{"arch": "perceiver", "model": "image classifier", "dataset": "numbers of one to four digits printed on busy colour backdrops", "train_examples": 147500, "image_size": 48, "crop_scale_min": 0.8, "horizontal_flip": false, "rotation_deg": 5, "color_jitter": 0.2, "cutout": 0.25, "targets": ["length", "first digit", "last digit", "ink"], "num_classes": [4, 10, 10, 12], "norm": "rmsnorm", "norm_position": "res_post", "activation": "quick_gelu", "mlp_ratio": 3, "head_dim": 32, "fused_qkv": false, "bias": "all", "qk_norm": false, "parallel_block": false, "inner_norm": false, "drop_path": 0.05, "patch_size": [2, 2], "layers": 14, "width": 192, "positions": "learned", "latents": 32, "mixing": "cutmix", "label_smoothing": 0.2, "loss": "cross_entropy", "init": "torch_default", "optimizer": "normuon", "muon_scale": "match_rms_adamw", "lr": 0.0078, "momentum": 0.85, "nesterov": false, "orthogonalizer": "polar_express", "adamw_lr_other_params": 0.001, "steps": 8800, "batch_size": 256, "epochs": 15.3, "lr_schedule": "linear", "final_lr_fraction": 0.05, "warmup_steps": 260, "weight_decay": 0.03, "adamw_weight_decay_other_params": 0.05}
Rows from block 11 of a small image classifier, named by matrix and row number. Rows with one number belong to one neuron. Each number is 128 + 24 x the weight over its row's rms, rounded and kept within 0 to 255. All counts start at 0.
After each neuron's rows are labels from the 100 images, of 14848, where the neuron reaches its highest value: "top examples" is what is common among them. Only what is clearly more common there than usual is listed. The data: numbers of one to four digits printed on busy colour backdrops.
# fc1: MLP up (model.blocks.11.mlp.fc1.weight, 576x192), inputs 0-95
# fc2: MLP down (model.blocks.11.mlp.fc2.weight, 192x576, transposed), outputs 0-95

fc1.529 [129 155 135 130 124 134 126 142 128 139 143 146  97 126 164 120 135 116 125 129  97 154 161 135 131 128 140 152  94  71 123 129 118 115  91 139  98  90  96 145 140 118 129 146 141 101 146 121 115  88 144  72 144 150 112 142 112  97 114 107  92 151  88 139 104 158 126 150 149 166 144 123 139 102 105  74 158 138 130 140 142 115 121 155 150 174 141 171 117  93  92 111  93 169 155 126]
fc2.529 [ 85 142 164 118 103 149 122 115 101 110 113 128 156 146  88 108 134 141 135 111  95 130 116 114  75 128 129  87 138 159 118 161 111 144 145  93 138 125 136 116  89 169  85 123 118 132 109 125 124 168 157 152  99 117 134  86 124 147 130 117 152 125 133 138 146 157 113 134 156 104 101 165 103 108 135 153  85 128 130 143 145 124 131 128  92 145 167 100 119 126 135 180 140  83 105 128]
top examples: length: three; first digit: 7

fc1.146 [177 131  78 140 107 118 127 157 129 143 151 132 145  57 130 109  82 162 145  91 128 142 196 152 100 112 121 124  75 116 143  94 109 123  92 127 138 110 106 120 144 183 177 145 111 127 115 148 134 152 133  89 155 105 135 182 152 148 136 107 123 124 129 127 134 140 134 169 112 145 146 126 117 143 123 162 138 148 103 151 133 129 133 117 156 118 126 122 113 130 127 137 119 107 118  91]
fc2.146 [ 69 130 129 167 165 166 154 103 151 115 111 169 108 126  81 140 162 128 147 130 137 139  97  91  96 110 131 127 124 145 125 139 120 157 115 123 116 171 128 142 127  67 131 109 122  93 124 150 121 168 145 149 143 127 112 121  93 109 114  98 156  84 141 130 115 163 103  97 127 107 115 158 116 112 104  91 134 171 122 147 173 126 147 118 117 162 117 110  98 157 103 110 121 140 129 153]
top examples: purple ink; length: four

fc1.39 [169 102 167 149 148 105 105 168 126 110  94 120  88 117 144 139 134 134  84 145 101 121 182 124 136 144 119 139  79 104 107 117 137 130 162 122 136  94 200 112 138 141  93 178  93 102 117  94 126  97 148 126 106 103 144 135 157 112 111  95 115 126 122 141 132 158 146 168 135 170  99 152 117  98 158 162 164  82 157 151 127  89 125 124  94 126 115 137 127 141 131 163 108 116 130 128]
fc2.39 [135 133 106 146 130 131 109 123 112 113 155 146 133 120  72 110 107 181 125 126 136 120 118 151 164 118 109 128 141 189 203 169  67 129 129 134 139 131 116 145 161 139 119  89 158 169 112 119 135 109 112 150 100 131 135 127 149 132  80 126 118 159 142 155 116 129 140 138 158 118  77 108 120 156 114 100 149 103 134  89 130 124 148 100 125 129  99 112 135 162 137 138 107 165 144  93]
top examples: purple ink

fc1.326 [133 155 121  91 105 129 111 105 133 132 140 128 101 122 114 164  86 183 101 108 109 117 167 120 129 126 133 136 130  74 147 150 105 119 137 172 150 150 148 138 130 173 163 129 121 168 103 107 118 124 105 102 134  96 136 144 179 130 135 123 117 143 162 158 138  93 139 151  97 133 149 146 102 125 136 112 147 123 141 129 115  87 131 147 157 101 158 138 130 165 125 172 117  98 145  91]
fc2.326 [118 121 132 165 152 133 179 129 143 124 111 146 135 143 121 131 164 136 142  94 165 169 107 126 111  99 151 100 148 151 121 117 149 151 134 122 118 164 114 123  80  84  79 119  89 122 121 160 143 161 133 132 160 138  93  97  92 136 115 110 141 115 129  81 111 172 127 106 143 110 115 109 142 141 107  95 101 124 106 162 137 171  88 146 131 166 125  97  71 113 128  87 115 166 111 171]
top examples: purple ink

fc1.412 [107 104 135 140  96 132 101 132 104 153 118 142 113 105 149 143 102 101 115 133 147 121 121  87 128 114 110 105 132 132  96 117 111  89  85 174 101 139 161 107 125 162 168 137 137 170 127 116 120 166 142 132 153 131 112 154 115 123 146 187 127 178 141 134 150 171 117  87 142 167 108 102 102 164  88 125  94 118 153 137 156 104 121 142 133 132 117  97 103 160 130  96 108 100 102 187]
fc2.412 [128 144 142 133 101 152 138 122  85 122 116 106 145 125 132 135 127 163 122 158 109 172 158 120 129 149 125  97 108 113 155 136 130 147 174 124  81 139 103 150 135 155 155 142 116 114  91 126 131 123 115 165 125 107 167 122 134 138 114  75 115 112 158 124 127 151 129 131 129 106 138 144 142 138 151 107 109 108  90 139  91 191 173 123 120 120 140 125  95  92 107 157  79 108 178 110]
top examples: length: three; the digit 0; first digit: 0; first digit: 9

fc1.477 [154 124 114  91  94 145  99 118 145 115 111 113 129  76 173 152 119 118  96 136 110 101 141  93 145 115 108 121 133  83 152 121 151 138 118 145 146 129 148 158 141 126 138 172 104 111 125  84  99 110 137 170 127 102 101 123 176 161 151 162  93 136 133 171 145 145 135 119 108 146 104 169 111 101 188 156 162 127 106 125 124 142  99 108 139 113 143 155 176 135 143 113 144 106 125 134]
fc2.477 [143 156 137 129 127 130 119 138 150 152 147 121 109 125 131 135 116 168 105 106 128 116 165 131  94 118 145 151  97 150 142 136 104 111 103 175 131 104 136  65 121 154 202 143 121 150 129 135 163 107 104 153 125 109 132 120 141 103 113 128 164 164 120 123 120  98 100 151 143 119 143 112 135 147 148 139 151 109 179 118 133 117 162 103 135 127 107 123 120 173 107  96 160 125 122 113]
top examples: purple ink